python train.py --arch="wide_resnet" --model="multi-label image tagger" --dataset="rendered roads seen from a driver's seat, with toy cars, trees and houses" --train_examples=72500 --image_size=64 --crop_scale_min=1 --horizontal_flip=false --norm="batchnorm" --hidden_act="relu" --depths=[2, 2, 2] --kernel_size=3 --stem="deep" --avg_pool_shortcut=false --dropout=0.1 --widths=[96, 192, 384] --num_labels=18 --init="kaiming_normal" --residual_init="none" --optimizer="soap" --beta2=0.95 --learning_rate=0.0014 --beta1=0.9 --shampoo_beta=0.95 --eps=1e-08 --precondition_frequency=32 --max_precond_dim=512 --merge_dims=false --one_sided=false --adamw_lr_other_params=0.00078 --max_grad_norm=0.5 --max_steps=11400 --batch_size=128 --epochs=20.1 --lr_schedule="wsd" --decay_fraction=0.3 --final_lr_fraction=0.01 --warmup_steps=220 --weight_decay=0.1 --adamw_weight_decay_other_params=0
Rows from block 3 of a small multi-label image tagger, named by matrix and row number. Rows with one number belong to one channel. Each number is 128 + 32 x the weight over its row's rms, rounded and kept within 0 to 255. All counts start at 0. Numbers have three digits each.
After each channel's rows are labels from the 100 images, of 14976, where the channel reaches its highest value: "top examples" is what is common among them; "peak on" is the class under the peak. Only what is clearly more common there than usual is listed. The data: rendered roads seen from a driver's seat, with toy cars, trees and houses. In brackets: how many of the 100.
# convs0: first 3x3 conv (model.blocks.3.convs.0.weight, 192x192x3x3, each kernel summed), inputs 0-95
# convs1: second 3x3 conv (model.blocks.3.convs.1.weight, 192x192x3x3, transposed, each kernel summed), outputs 0-95

convs0.25:128134131167218149146071108095082137138122104160102178103125117123130154036135150207134145130107149083148112153084145129101105092103189107079110137159126138098167165115070143170100091116154048168130150094081138097163088114140172093150123163114110205046144120109125080091073105114105074152
convs1.25:105105097121119137128181123112139108141096127145138159153170048161099120080163140155094113155155113189123109134140166179148138151138090147174147202145089141126113182108154112105114115103076119142134109229142147101160126153102130107193210087159116173134176165188092143151153124168163087132
top examples: bends right (66)
peak on: verge (36)

convs0.156:137127106063159186100144105069082163174135114105101190137075106088153134127098186111122167129176095161127097113101120101210132130093135098094128141126162096152161187131156127120166075052152125147123121045154182126162130130099080094104129094159129087110128073111117149128125125066093102113
convs1.156:164125179132124141131126089121149074148094143152134153146160124126166076164198143125064164124116178164137148106111049111145128105134134155074146093120119133137131111154122129087099131113134125173081090125118117167092138154137114097141139103127168103152105096182097176093115150113167190070
top examples: bends left (71)
peak on: verge (42)

convs0.183:126130076192143160141061139144088081156099207109144143107146167166115113106128164125142115113125157099126150108121146146123127172139119108126134110107121083172126103163095203089115129137128059082103122107148105186091132139098112109127140132140136152143121105138113165148138146102120124092
convs1.183:113101148120123101143150128141121111150122126062102155112145128025089157098213070136099081132105120145119163080140122130115115124099162149165075158138143127096139100094149157141171093155106093165137116139125103110105150148107139085141154116128118148059080090146079121080174066088119116095
top examples: barrel (98)
peak on: barrel (94)

convs0.42:201135133108160130144106106133141123158157128040136108096078083127129148105079112132118126090152069141114114102138097082163139102164113158085108110106102137150109144122067066131150149148158160124132118097147107108092197179138093142129106185166114121138164125086101144112129168085135109136
convs1.42:088182154100131170116096105130118135129108090128100084135105089066162112119139135133103100074150108114138114117137189155180083136053116149075124136136083151106104107193114120134121125129093141096078086125120089172136133160128105115144148151155073123138085110144096114144131111090063065076
top examples: lamp (80)
peak on: lamp (76)

convs0.126:134114148105160134133149124112137120096087083109093099158100155034155110134127119165120050132181127068095134073178143107164155117119135138114114137127112166124117130130117166106151072142139140154144099132128190102130150127157103129118122100161169100128158162134095125071134169148099097098
convs1.126:121116117113149175101123080162195128168108110127118152127077174176102160129110110140116098107115104185134164039146149151115122107097180087140141059105134122072136085167078141160082129095126100167151124127138098123141120121172157142148182100127163093184070037087116086095079153095106085216
top examples: barrel (74)
peak on: barrel (57); dog (29)

convs0.104:089126105101109191084135117180158142084132154191172063130135117146174122160068082198145106131127150085145130140123160107057101113093162066121148113202165123137131136174142138148095098114080143178124216159135136145143140078093125121148122064056152122101146098127123135093107141085181173131
convs1.104:168143122132127150187093085122140161140101174170090101137167131158153147135119119128187164147108167132151130135162124171145166135158158122123169115055113086173153078126106116153169120135130111131122173141120173071072112138176123101169131168114147193133156123146153169166140132114098135123
top examples: pine (74)
peak on: pine (43); verge (35)

convs0.87:173115141175106141171145116085101148124126201077121160131139128105102105148110097147171118138174084106111173131153145118204119187137124140149096116160098177176093092106149095117098094085129190071163158153104087200118172131154077194119157144138127135157117139144148138148143142157127141123
convs1.87:203092128105131169105129161100086115098137134160128123090100120109134134083083122120076178117129108141108156100118204108078145128101159162118178136131086160119068114140183107103158158139152091143157142125056100069087143126094126208117137104075101160080128139143078120110096119168101109130
top examples: solid white line (92); bends left (63)
peak on: marking (63)

convs0.4:170080106110101116170144146062157211174140107194146123126100110160155122123072098158118119201119129143124127121118105104132192084106105112137092148107087113140138103154115108100120164106115166078084131112132184084150142130166100152098142148094088122149138143175124124137116229151157097184
convs1.4:053204155143076107117075127214187117155107081179085115192129128082152136162086111109121177120082137098100167159168057131137106093166150102138118108098218088119105121140111117159066086145131154123100145149099191113198133126100134136167121118118094101136112098112113155141174131130118109129
top examples: lamp (86)
peak on: verge (43)

convs0.71:129086151115080132143133071104074081137167128094172089119097143096058060132105116126183150162191103128125077155118133133083170190094102074120118184138147136169128128120141085161084132139115162100098105199155152149140146135130135124094165135092149096055148119086158087101131105103090167115
convs1.71:166190146128170195089135147104148171089094139122112128161143141062169158171130126128158137136119149159115104096167154186111098148093076120176130101098138145189088098122109146165100099102193094115140158145119098111069170103133109117112130066101098125130151080113156161152192129162137119127
top examples: barrel (99)
peak on: sky (62)

convs0.127:196085186129164116177053158140156122138160099147200052100083130127122120129163101167148169127156186168137082139130090159139090131157083098127139132107146164142156155099156136080133140115167082075115146070162155040077106085171116131134100152091140133137119161116111160096103131108106076095
convs1.127:141149150153119125133125098110115149132186167143102090129109113114118152153157128129148142145116114093132107188172142120117119105118140173070132174146088141135066105113120137179181094112099062099118149182147114108111171067128131164005113161148136175103087163125174101139176142109106153130
top examples: car (82); barrel (76)
peak on: verge (35)

convs0.43:191124115107161121140099144123174200174135139156151153136109119128126081133108133145193206100116135121136112124155106093145132135151057148192134125079135143143205142164092147154061105119098107118128133117094083138106132142152175113110109091090113098157180132147163153135149112188161149113
convs1.43:155083114154134059133173119171128089109087122147089124144097067112073132076124117143064181132080109145160070087079132105116089115134121166055148094066120112099055112119150109085108112129093123182142132109125170132120074126168086120156115097090114136113129163082098103135110080170158102122
top examples: dog (61)
peak on: dog (46)

convs0.124:178143109140138106170159169128129163107209163168096104148074097108100166143098134147149079134144132096169127119129153119128082108082158153108110159144082200103107148075109157080071112134099089119081145134104147086117135086136107152084089142129136078135050160120173227113142148168130102111
convs1.124:122143138148097163129175131089099144067129088185104124118110124128173087151144100064106093128106075091116158087119114091081159158073164127145154091106140191122129115146139143255099156132128129132069114119148112137134082172135128132194168090125154149164073118122121130159097188174135086134
top examples: barrel (100)
peak on: barrel (99)

convs0.56:142119165149134080135139160165125096102111171139161160130131165128124105100059100154098140174155158138162161110112098073075108081077129125126090140203235128135132138127108139160131069112100147129140107124142200127164116130091158172090097104118140086109103123157097108173097168092113096096
convs1.56:101136148089096106123111151084171124140125133110082136098160120138098130148132071145098091087100133188068159153117178088177157095096132094141104145170134097097086121072109157186130134154070163129119128118139130094145134127103133148074144134127110146090080153146185103169126199105173117119
top examples: car (92)
peak on: verge (49)

convs0.165:115126151081203208127179096200188101095128117084134117136121139103149080163113156147153108141125118094112112138146132126127182132139161100110169132112157163131077102121111147098114107116154153073117125200104132122155094102139115178154150109069116121150121135140132169093085133081108116140
convs1.165:197106109176077184127139107213165132145100076164074141162146193064141149106099146134147156161128122137121137137122106143135137123127075200096171102110144175167106118086114141117110089130155174144136134114096134081130164128134114132147135082137105119150141049137196170172126118115146037154
top examples: pine (98)
peak on: verge (39); pine (32)

convs0.82:192131120147113125109077146078104142083203119064159165137071127091144123136075109137140158116155111085163106132107129090186183147101104161172130189145077146084128153114139083144049188170100143160125145179193149084099121119154091142153189123112119127142124146067188139142099135096153197162
convs1.82:152142174088149060174222081151124113116090132099182104094126101074182142139151064098111115104134149127127144124158161088087186131124164221085128106123134177144128121106172144115112216142123093156138087172098117088147140134178086120105111108111163145159126113127153159218146109190136142138
top examples: tree (73)
peak on: tree (42); lamp (27)

convs0.78:150135134183133110101105090137118144129086126122139084167089161147146082079151181065187134140121149130152099169123112156109169143121160104144159165149123096157169103099140164148086071143079102165169107114075131132121120118095086168142159096132174075166094080086083080108115083063108118147
convs1.78:094131163128125111123109150186133086152176151082127166093094147135131127209137110092129179122177205059133153104119150087105160145135124134089143144108100160147187125120129139116154140129193151172161072164155106116166200136144133152165155154159187130147157156131141109120155090136122137109
top examples: tree (84)
peak on: tree (25)

convs0.135:162130149098115097117085093132100126142104152104125111157141092127144146100142114104159140112092105101159137112117099147136203142180124156155194144108114100124115162172103083084105099082128120237091103119102176050101146177114134160144068136091104107136138100100077148127099142114077149180
convs1.135:107106111065104172125084117215159115132118124115099090100105065161113122142113110098096118148125174084104159104112156120148159133189112185127094147139146109113115114141092117106153158120086105107103132122138107148103105123156127135119098175092108093087057164097096127211173110092124116157
top examples: lamp (72)
peak on: lamp (53)

convs0.73:169156084086102125172127180112127151078156149188117109145113121139110152098118119143118101143173100131134122091136095074157139173106170146145129191127121111160107166135186101106125133107130058114085104101117116054129131070114104161098055088080126121093103143046119216159116185130125117096
convs1.73:094191140052130097127117172134122202091117152145133172115124122159128116121133149088134153102134167129156154129099158128114090112151153123040107193117131210070117099136122111146118148114152127133122103131118162098078142099036132101159119140096077103139164132127110200169123167132074144080
top examples: lamp (77)
peak on: sky (60)

convs0.154:083047113131135121100168136152127153167127111154168132150133164133091105177148141107130180167130100116101104138183139113159098084108163110136139091180124143134109137091171148111133065087156106170174105173098141093110168116114146104085074105170116110157111147103143172139102173100091122086
convs1.154:167123125158157142143122120199151131160134098160202180140151108156076144191189140114101099143100095121147110147161086095154108104109136167128092130082129125129113102155165132154100101087157100184114108143104167147109073139103127159160152093140105088096133108098139128110122076193143113162
top examples: pine (86)
peak on: verge (42)

convs0.81:174133084120152147110200081081113177074133115116155159111099106089158122042100108102096094190118096110203169214114152074150115147160163155119135173101166128105221122137134124148109128098105119081158122152146100106108136148142127160120159182115087186156084124130143139101112125122115128110
convs1.81:154244183111070160170139111139129157104076173122122155082130117129192110123098101150146114134125083068102217136099120123146100134082072172091106130095112099106122130099085151128140160071115126163120170109102154123154103090135132106173126151126122119140133123158102174145085114098151117095
top examples: snowy verge (72); dashed white line (53)
peak on: verge (37)

convs0.27:140138155114071098111113071104171139120129068130076086089155085153150126099116139105113089112126101117119165113063110140150123094131132131079143127088131144224071172087146174146097087103148142208083082103089144061129112110112118135129148140155117088165090119120110167086123099174107103161
convs1.27:216142151154144170153059116173144108131093173141125125104152133166155135110167177122120124140142176137162206204124114098141131120202130129114186171171142125118128135144172175136162143141158168171094111128083175090131155096100153167151141164121133158146088081097106098124188137144146063134
top examples: dog (63)
peak on: verge (81)

convs0.121:227130126072084161149100109087128132130165074146113154089163148128116077134141125111145114087118078131178103114093115078203119095124170176060125172081124098150097133129141120131101187177110088133131137158135131094154122107095188118134195146182122147109129142055162139150119078149136147194
convs1.121:148114133086125109127133032089101171103123098132183111117123109162116126122155139151127148148092091101080143141071139078181086126135140158089143118112133101107118176138159106141072136127136146142119136152102140098124157087208083072104140147186054118140098118064143074140081101181087103130
top examples: lamp (69); tree (60)
peak on: sky (81)

convs0.157:139092123079114145081060136081137112132100130132197170112130052101118132141130139081137118092141173166140077094172169132170133135145087190116101065156090128100156111155080072077164126135140147104166129096153124134126135199110123143175136147166157091166159103134145150114133108116161091175
convs1.157:117082060128119117132105170127132105107112078128118082081127115108123127109073101130061094104138133109110140059096126169091131087105170109106137092165148091082120133139142150067108158136100120077109098093084106068134125132163119187068111119166111132099117128121183105159136173158112091100
top examples: bends left (71)
peak on: lamp (31)

convs0.14:092162089123125147092107160146196158042159075132099136133138149133114170141099132082115179104128152160100059123149162145106152085141132112073093108117080091082087107143083165086105084173136145155215090170111167133095114108142164171107098182161101159103100086106133130160132122176155163129
convs1.14:132050099150135127115097144176173126145153132103125115147090147131109184101173139138104108122127129102091145166174150124144144092117142131110143114107128140104111086157194104153095106134156107164134155209182099112081127162138129171073083108132139066080119157092163079137129096103119088108
top examples: pine (68)
peak on: verge (38)

convs0.105:140143138157191140124074138141156080117193055125153128149123180151137130209125130105154144135128208119155169152150205128131110121157148135085151130118106124119143133125169161118087097152113104114158133101110122138150122164097096157107074108084124194217114144140132111101094102178154136071
convs1.105:091043136102118136191163151155122144138171170120173168180091105160118120101103201159154124097108086154136108156084126141092118132141167083137147077092089131073153176112189181174103120144105105093104144112132128105133133151141134093134073134099096169160109155096141133110177126199116080127
top examples: barrel (100)
peak on: verge (71)

convs0.153:173139115141167067117114113084166094076170147079137159190116151128116108114138087163113155094125090161149123107128129124119107129150095159126132103085050132113165123106098066128107197153099078086120136120112143102130118170123085193146136127148144100104170115072131136152117107081085212077
convs1.153:146146115156088089162115106022084142146090125158094122088164111108114129122120081154105111121167158120111098116111109080055143155110106158102122113083037120206095161188138081124099179125102129153129114134097089013110113074165046154123109052147104124117117136144148109156130101125082122116
top examples: tree (100)
peak on: sky (62); tree (38)

convs0.167:157108129104135106155084153156111096088163111073150193129154135132140119098154170098048167099128131145137202152135111111073098155199158135125124120117113095112093149137086140128139162108126134108144124093119105071126106142117081129165177174102192126112151078090064164107115078060118108168
convs1.167:146155068152182078097114082176193087141067103118123142103082132108168085122140117120151163100142156150121108128113123112185130129199136153070097131100159074124081115119129107127113129098115115089148122172170167166110121107139132109193133133103101065070155142145073084117112102126107124090
top examples: pine (72); dashed white line (56)
peak on: verge (36)

convs0.16:154128148103077133143127128172087094131158185113155159119078143113032084169132101126112099138152131155093146168126113123155099162105110170109104137162100152150104096154185120126159071177174121127144109163114118122072183138126086106060148090182135137167131126152125100096144170047111109122
convs1.16:171071164080148159116116107147126111150104073115157136156156113126145143133112156108103067145151066172196140143131104126143095125094127163128123106078152109055140117169127140142110118117135122138144117198162101138118182143070097111156141078116170135140090135081104169110125132204100095146
top examples: solid white line (99)
peak on: road (80)